python train.py --levels_per_channel=6 --mlp_ratio=4 --optimizer="adamw" --epochs=18.9 --weight_decay=0.1
Rows from block 2, named by matrix and row number. Rows with one number belong to one attention dimension. Each number is 128 + 32 x the weight over the matrix's rms, rounded and kept within 0 to 255. All counts start at 0. Numbers have three digits each.
# q: attention query, key and value (stacked) (model.blocks.2.attn.qkv.weight, 576x192, the q third), inputs 96-191
# k: attention query, key and value (stacked) (model.blocks.2.attn.qkv.weight, 576x192, the k third), inputs 96-191
q.17:162121139070107116115158162179136129179113145109103139113111121146108134076093198107101126125082159134088100135199105132140099088112133165107103165128196167121114128206111130097121134107135165173072133126163142140116105131075101146173064113148170151075181118146141133149122095058113113095
k.17:092091131100121134116135101110141147079147120134099138138115168167136122148124099126150117111048128134166123130068146114134171145111088046183151141120063117140113115085127130137138150159150119119118140127123172100132164118132158069152116109146126081121180130161126107127135141143132111107
q.18:135098186101199151152130134133142141168155105086139167191221079203153117057111173159062195099194061113155165088073137199120131131054138180182201137102027248103160134119081165102255161014222151155077121157067057088159159095186200074083138142087145184105075121142228094196088176087154114104
k.18:134141114137061152118144118100094100083128147197168134091109139107121168138189121133129034154107213121102088168149133073119124100139150095079140108134161074130134090126163089140111123192084111080157125115112144176160141178154046180157147057144070135104142159107111145119129131175118136153
q.19:157124107141056172119118143154174059110163156097135131153077051086139145164143108131148118124138114133111104152156115157117154166131129145135107130139190095143124129149140104152142162115110118127114151104059146162089136157094133106165122154111167081148200131129123140066158123120123151049
k.19:091147161171174167081099101154164151155141115109137141129137147147139109133120021196078168125139161130128159113113157124143099148126061106166125149127148157166177076113104127077095124137173128112151154125151127077122120141144154090087166138085141105138061135126109126192137067129143101074
q.20:150135141107076133144091150144110100117172127096113099097120158136145131116118173067071097075205102059142138136152121123142165146159102099130109124121103097150166177119135081173146139137157118108145112132118054165080099112193141094136087174167156140135035139109102138122151135108136138146
k.20:171104150162097169094114062134113057085116122147196154101137091057150153149141082100160068153156223123118134150108148132104117118130152106082172193130122045124101148143151134148132077204138170064126138116124134098146109170138048172142151080045110098126120103090196166144122105055118122106
q.21:138172125125067203184110194146080137090127109120141130154099205094132101153158122160159126121107122133069136163055112163124103125130156147090107128125159164121126039062143172173102165102156105113120119150058174104099204114107133131146154149111107134144034097144102143114157103192154163099
k.21:156219126133195150119088165098111082183158108073205156124159052153153086102052157182123152078182067062087168142173130143130109190125181151235147171124122172082151127220098097138123109109118108133121132156104133057101062099164190107091251166076186165149110108155130118148105151121137133081
q.22:137124156187107114092119122055121121094126098102176158104121121111151135169083113053185129129104111117177147130105193133135089159155139130128159097125173118130105156141112125149075096122126222117145153136146168043126152121069134112125205148166133080168148158113033144178137123105117152098
k.22:141177171056202117145153123194148117160087131027118079123129136107152143059114142153080098114155107074148160106161134134135151133136185132109093100102093162111174153136149129173201133137099080237095159154099122131149085104123187152116120165032175183164104094119131125125096138192158130124
q.23:142164113158195063074127096144159136117120130091152201145133098133134090170131079163174115178160140180141167109106133172144112092140125126125196097116149097098076112122114108114106082138125159105128143107105206142201100184098125109085142097123190079164190094138111097132105093128095124138
k.23:125169117157129122137128145122141139174107106157061084079142158154114131089180135109066112120160064125130152104130110090143175119138142112124122090126098223082150163113157165193122158114141140201133079108158114147145112108176168104129098164133124145156132142153063127122102113189164179122
q.24:138096105099123185112120181076103054104156098130113121125123098139134105088170194091122125149079119134116120159108089169136158127097115161133157134117156069139109102143088128178124173063099105142074129174141204140090189117142115145162156136140087077141129119136152139072143119057124154039
k.24:110137127137056107093125058114132067132162115110144133125105082089128151145089047167129097114151201105077077135150080113151133082128111108135152197151107080123130062193132101121120107164164128062191124118136116162155075155203112194127169121150099148105070145124180153117138129101135137101
q.25:159160142150106141100105139194121141125059135095148175137125133137128139174101150087148118138111160148088156115136103164116059113114166121134152148133144165109096068140116129108154146074144227177079121140144186108133123140127126105184113122176135158102202102136100157174128124002089145059
k.25:093147118132104085124140170135133121113118145107116124124134160107102106104107089140049162136121149097178145109134118082127120173132130019137121127137155157146156127132166150108106133169086078056142157122082142124114162115190156129112143107119136070131156158129068140072141140245141150137
q.26:133140159114135082146173107168107169159082121121099143087118147126144202096081131132147125088119120145096133125165109082103099088125124124077060122108153135116099122170156093096085143191111102208092152093154184141182135126079120191179078095065067186087174127115132151111131101114125123159
k.26:069098130079156080146124180152165135081142140056074150117158171126150166126139174096172109107106082169175144116139121187150138165094132091083153086108155112189153149099103104110062152072137103224115132137113206075160172105052174054183109134176066073178208134140056074109140121138132148206
q.27:111113149131188102062159096055117134132095122143127184147151115134112152100136142130124168145061115135102129120115131130129088091110156194114080083127103116125087103128124134090152153117100141141083154136159167154194140111113150186143155134100075104123134142114112160163108140081119121129
k.27:094097096115068060122147144144132125115095159126067101164123169123127165124124136104167124155135127142148068119166069126139119132117145140073101101136172071138125102131156101136144103136107120153153121128109146133137140125145113140116114115158075092113183173136106129073118171181142136203
q.28:113101162111135226150153130119078139136091041147149109135118135120136153053098161118067171068062107076130172136050113078113085122146197111090121141119176152179102137137131166101096181101137136157092138153096095103136187136144125151192184139117106183071128142097083151123113163072127111117
k.28:151124124064122013134129122096099023093082151072149187164124132112117140116112191151199176153118161104108162134157110126140081118107106065124096115120109000148097106140098113102141131133138064146114171189109162120138133130119136179157204163096099095145136113114128120131115181140125136200
q.29:122190119142138125135133097085140114082167119103118119136133135103119103119145132106177133117104112162122128137069143165135134129156109148133147086130111130124135119105147113137107109120147131097173151130110178104177131134093139096143154164130126027180111115112097137124137131214139127147
k.29:125186150122201152100120145162138138193135145093137102140127125132125124110122148146137133132158096107103160147175147157109144127115152155157127113115132123086139114122140132212185112117171148187111108139130103086139078123149134117064180237087193147156113124124139111142117148144150121108
q.30:201153147147110141121113200162140152128105134124212137163150029127115121166142127134152098184173121145192151140088179132157126148146211071132160115118149101107190180122157180165166069116122144072165075112064092130142150122105112106094122157129167132080150132104145089138103126197117101224
k.30:189164132191155197140085123077101130101042163140156089107113149119110098127205000154048084127206175127122125181078110144116067120123052061070066033146121194123136127180168151107093175167038143077131117130130155186159147175113119113179118083097066135110047153104102190123161090113114170144
q.31:117080118123113192125109166085149130095195117132177079098148108133142139182121137090194074143048134099178092133178174168107125164121125107153162136142192166145122190117128160134110086109144145086102092123127150104069204110111128126128170076122134163123197147132129130100171105100130138089
k.31:127114161058171131139172127109164141158133103072128129155139077131129104075118170108059170073107128127101165112115153111135160082110111174142036129126065197088116157122134122149151158136117084219095129148116103165135106106080186158121090168152175141086033103135139108220126151112118108099
q.32:153120162131107144198111139113141132133154139138129110105148164082139148162163150144103114145178155149125092193132131126085149103101183159121127131152211139156118104086182142121100101116155150121142123111119202156088149124160099165141120103162154129103139071104139095074099100134073136100
k.32:178129051226000123086147116094062016026097157240207156035124124045074168189225063132078002203092255161049081163165175116139055105173087072067120073151233045183072092171136076193082093208035081012172090087121133191146158195161000156231175063168043083071126119087088204125189074126118155119
q.33:132120117121102208102105078149110176105112099110102128109165132125109115167123124138136122134137101077109180095142137138160137160159133214144151125146064141104116106128101135161153211126133115120085132155098046136148108163112122111127081147118125167054121099158150168131155145163142171120
k.33:130095150194053086127146059075090099126106180194122089032095213094138146207144139102133118190062212192140095135122174117100107139132078109072140105160134103188044104124130154170121088217107128082180116099145112165123168162161050184141193098129091071101127154090131161172141094164089139145
q.34:162238124123154070082164135045090159098144182153138171147107151140116131134110126097144119103200181148100118145123110173153121089142128132097156131151113181084166144104190176119176116148150200176156115132073104112139181111160127091088119124135087073141036188110072124176071138136103187152
k.34:166194117135183197153070195149148115143130126099116123154105160149108103178116082186170138114224091060098137113089102084157113114144159164158092096109063157077154062177121144140065146101056093152101095159132109097063124199134157116094154180089177225136083081150124117074151158046171125135
q.35:153096131145072164146150181138077019080086177185211155087082132085167169105156045129099076170114145147056082155113138139075104099108129103083112085174163065171101052161145174146087106149054171088152119079171143208100167127189093182164157151178080140100101178081118192170123148098084151097
k.35:118090149052154103081163054131177098162121084103161169206174083168113125119081122122160184060041137078117173084073182120124112088111074145158067209062118142124152124146113120108100098101138182139089136220081141106138166081145172099140129084055105093092127097180154101035106120062175056069
q.36:133109153198122118167183081086130130193054105150072161128118120122123107178124059175141121182130106188084149095118156211080154176139000248148067095169137135109092114197065145122093172168105133171100189135131024095151117099162091158064123121096110124095152125106177172068127128145101167089
k.36:145074129167079195123106141203132129112140136160087137057112114122143143193170058167135118176135126143119111147102109140141115137149146131142074104162124136161090117096099129119169134134149129100133156092127139147083210143157110091161169213150090100160173185083096135139170163199130153099
q.37:143121086121112139116155153144107176085140063182141130135133053202142129123095085143121168115111093084131164153086057133123080148122085138174140058119149085187089129198152160199098104124141105068136135118122205154028186084151123122153159139155167158103110167150134137133222189218147182162
k.37:131119135163183113169092160202152120143150115119200092124140124131139053064071087177228202183123128103159139087130156112126065126146145203105169232102123179070036123098094104078106124125089134137125199135178154136058073074223124154060134166095133149102100194097236108084124179138106105098
q.38:092120109088129129064117102161188157130153089089072140106098053209111136094114097149121165091115074114148094081086130110119092119154143108179132099122155171113135175116123094116162126112156144157139143118093153118140197113030187083121196124116115195138145125137143098098177188147187062124
k.38:126185149065191188217098221117150125186190115105110087198184157161179021070121189189215208083060047123176161096094126065099141188076127159151145166130063160083119143037060202068091175120175105188058190172168164096109110083149202154041110225029202190143123176134192054121108185184116138120
q.39:128149113139125139112135071164148148171163170114081055140092070062108110193095113042153190107089087114081127136147118122094200143144046115103062087158172141091107133182137152132154176164133150171123155138108139193137049145108163125111105154127111112195148170137138207139124119172166094184
k.39:113035163148088177152092123160157121119161130107118109216127146056122151201094180150151081198019172104082085157125188111128110155124132131112040216144166086136208000048087125089062113120182135001186160093107152117126132133177119128091109137068124041193167150126120116075152173161110124115
q.40:108083107147131084141175084106140078119127117162242073157098173170153094129151060214109146170066172165153082165163222129116097117095236145105118180130104102144078080089120190129109032087062114089187126137166156157113114100156083255085162095140221132058067141091166084085104208166067062049
k.40:128120126143150083100155016111151205162063084173124074085096127121067156160111135029217134103163092145067185094097020174152148103182101175107137041107145193043068171230137090082148178151114139162081070148147036132190193167082123134151111092145101195117085105186163181161141060111190115101
q.41:171160122140117153118148124205115108129092099127132071175092138085113108167066138133107160079117117094081183138141112134108132124107060135152143142128133127110092117213101189125083124116177104092155055128125081092068094097147137091125075152100231123099132183174156191164193196095140098154
k.41:097115129170149166109151164192160131114093115048169131185042083103111174071107130132155139126069172133151139137108230163136107152099114138169108165128092118182204156193118080050094087102095105049132146079144067164087134049096156135125092071137162111111107139096191178148123246086135086122
q.42:123166143187101159188135171109129087120038204103123077083202153040138108112109177101127123149057087226103198093144127151136159194159086161144143111114085167113159132124084149167202213145097041187104106142220106115082142083091154096173048165114171073172142152106253172148162107141142147116
k.42:160141127214182182083136132255118235130187093101106166143146087167137079195137074143072114154195135091166156116158152116139137134124200184150081138112105109154137182083135129174120103107152161157167104083094075151126100107123126085122101126175131157130115113091135108213124098021111118130
q.43:111194141150190108120119077105190071173095159166122114126133142088084163186129062080192127167076127119115091116116218146122125098121122165119089108141095151093125112124093040093134124169110140129149191130091105178215069143120144114019127145137125082189206139100078156155063083185124108231
k.43:123065175072045190113063050189117121153087107125119114079099115058115181092173188104149144167072164121087094138175144136114146112124120204069114135158117111121121148120141100155161123109134139093125134124069171186183175166105130148111029148088085052159119119117151143111155156207116138132
q.44:129147128127097135216131194126116167158134109146148040155120158112150135063147124161127097093189141128154115146086088147124097161087195064133109169129124092188132142087111216141065060080163163101132089117135146105027116098171137127184106149105173128114092135143089098147090159152110099147
k.44:141145097098120160139156150136155123128055137080190135134134134075111114162127087135124158160131109106119106154080089145112151120145073149083169101158184120133132119158147139081136161131113113079088160121158083186114147161116146165128084122115128120162114163120153142088109148149138103071
q.45:119127115156202084115126133093145100078132146154130149164143106162127095151143112125137111156062128122204150111130134094141181135147106127136173084124103071134136112121122144170178121140131082149126125143206166121139099135103130118089128106132108065169192130146190133115130177144122120173
k.45:149131156148135095128141056162116162145161141187089074178094125129134129149156138123065119155138145139125077129107124144139161117141088220119181161131145146133171142062107190165162119094169200098143075071088090171135087136150119124160042130123083128135000163113255113091144153083126158128
q.46:124082123128127137080134113160176155109100050087135129172115062141094111139145178139095153117086130064141125123103093102135145120137144113140145111100173134165155100094089117116190167124176055099117122176057191113192191175082131117106151090056112107121150121169154114097168177047174119078
k.46:118208220059255123197118230174173235189154112071073167255178085251192000120065159194138255110207034086208186041090123154188192161087192212237059167058057208023185221105092199139185127033146151239100152206140089059085062015161221067000098217146228205103090113191207024086056215111128139086
q.47:140130115084179109094129159170096095093094123162132157161206134144132074130138109126141173135099123139102185097055104139163097126157089179150168146146064138094122032094097151070220183098146056151108105174150089071138127125132119066140151161129122133088061145130200098124089186128139124108
k.47:179121110129103116101120095100064067091135141163161159125158078143109143085148116167114108154143134130105141131133111099133122142128125146115119151113124109126111085150145102172124143136113140111168113107154135184113115135174052116159114124163101159092107149101139158099129126121138161150
q.48:136132114051142165129132170190142072146108155100100135139140127128146136058155147107120104120091135064100140157111122115118138178117071122159121125104094145126122097174125090065197148138117104146072149097142094158146121100137147072138151143114123155102108163125108117138148129183149055167
k.48:122155123124086131127123143092116043086094117150123171127138122125100154116159074181117102158163205162127120128165122087120094121129111108075121131123146045178141061132150114149113125185115110102160124114130169183162099149137090145153119097137112085082147159115106158137134143124117136158
q.49:121116127124145127130099103121123126130085142115142154126117164159120117134164162134173102182112126117143111104176112165134118152113049109151126107142111128145134153086102110127148122146124095141145108157156177145079169105164142138133156086135091137214065073112148109117156113079115158042
k.49:092118138151098156116158126106131206165199105095113177118108155127121122119041199120082192061128131137122121109144098120115169134125184239149142201128140152094094087103119149093162129144158104089119147139140121119080134092160125140111066132149179142097148167156130160165137151078146101097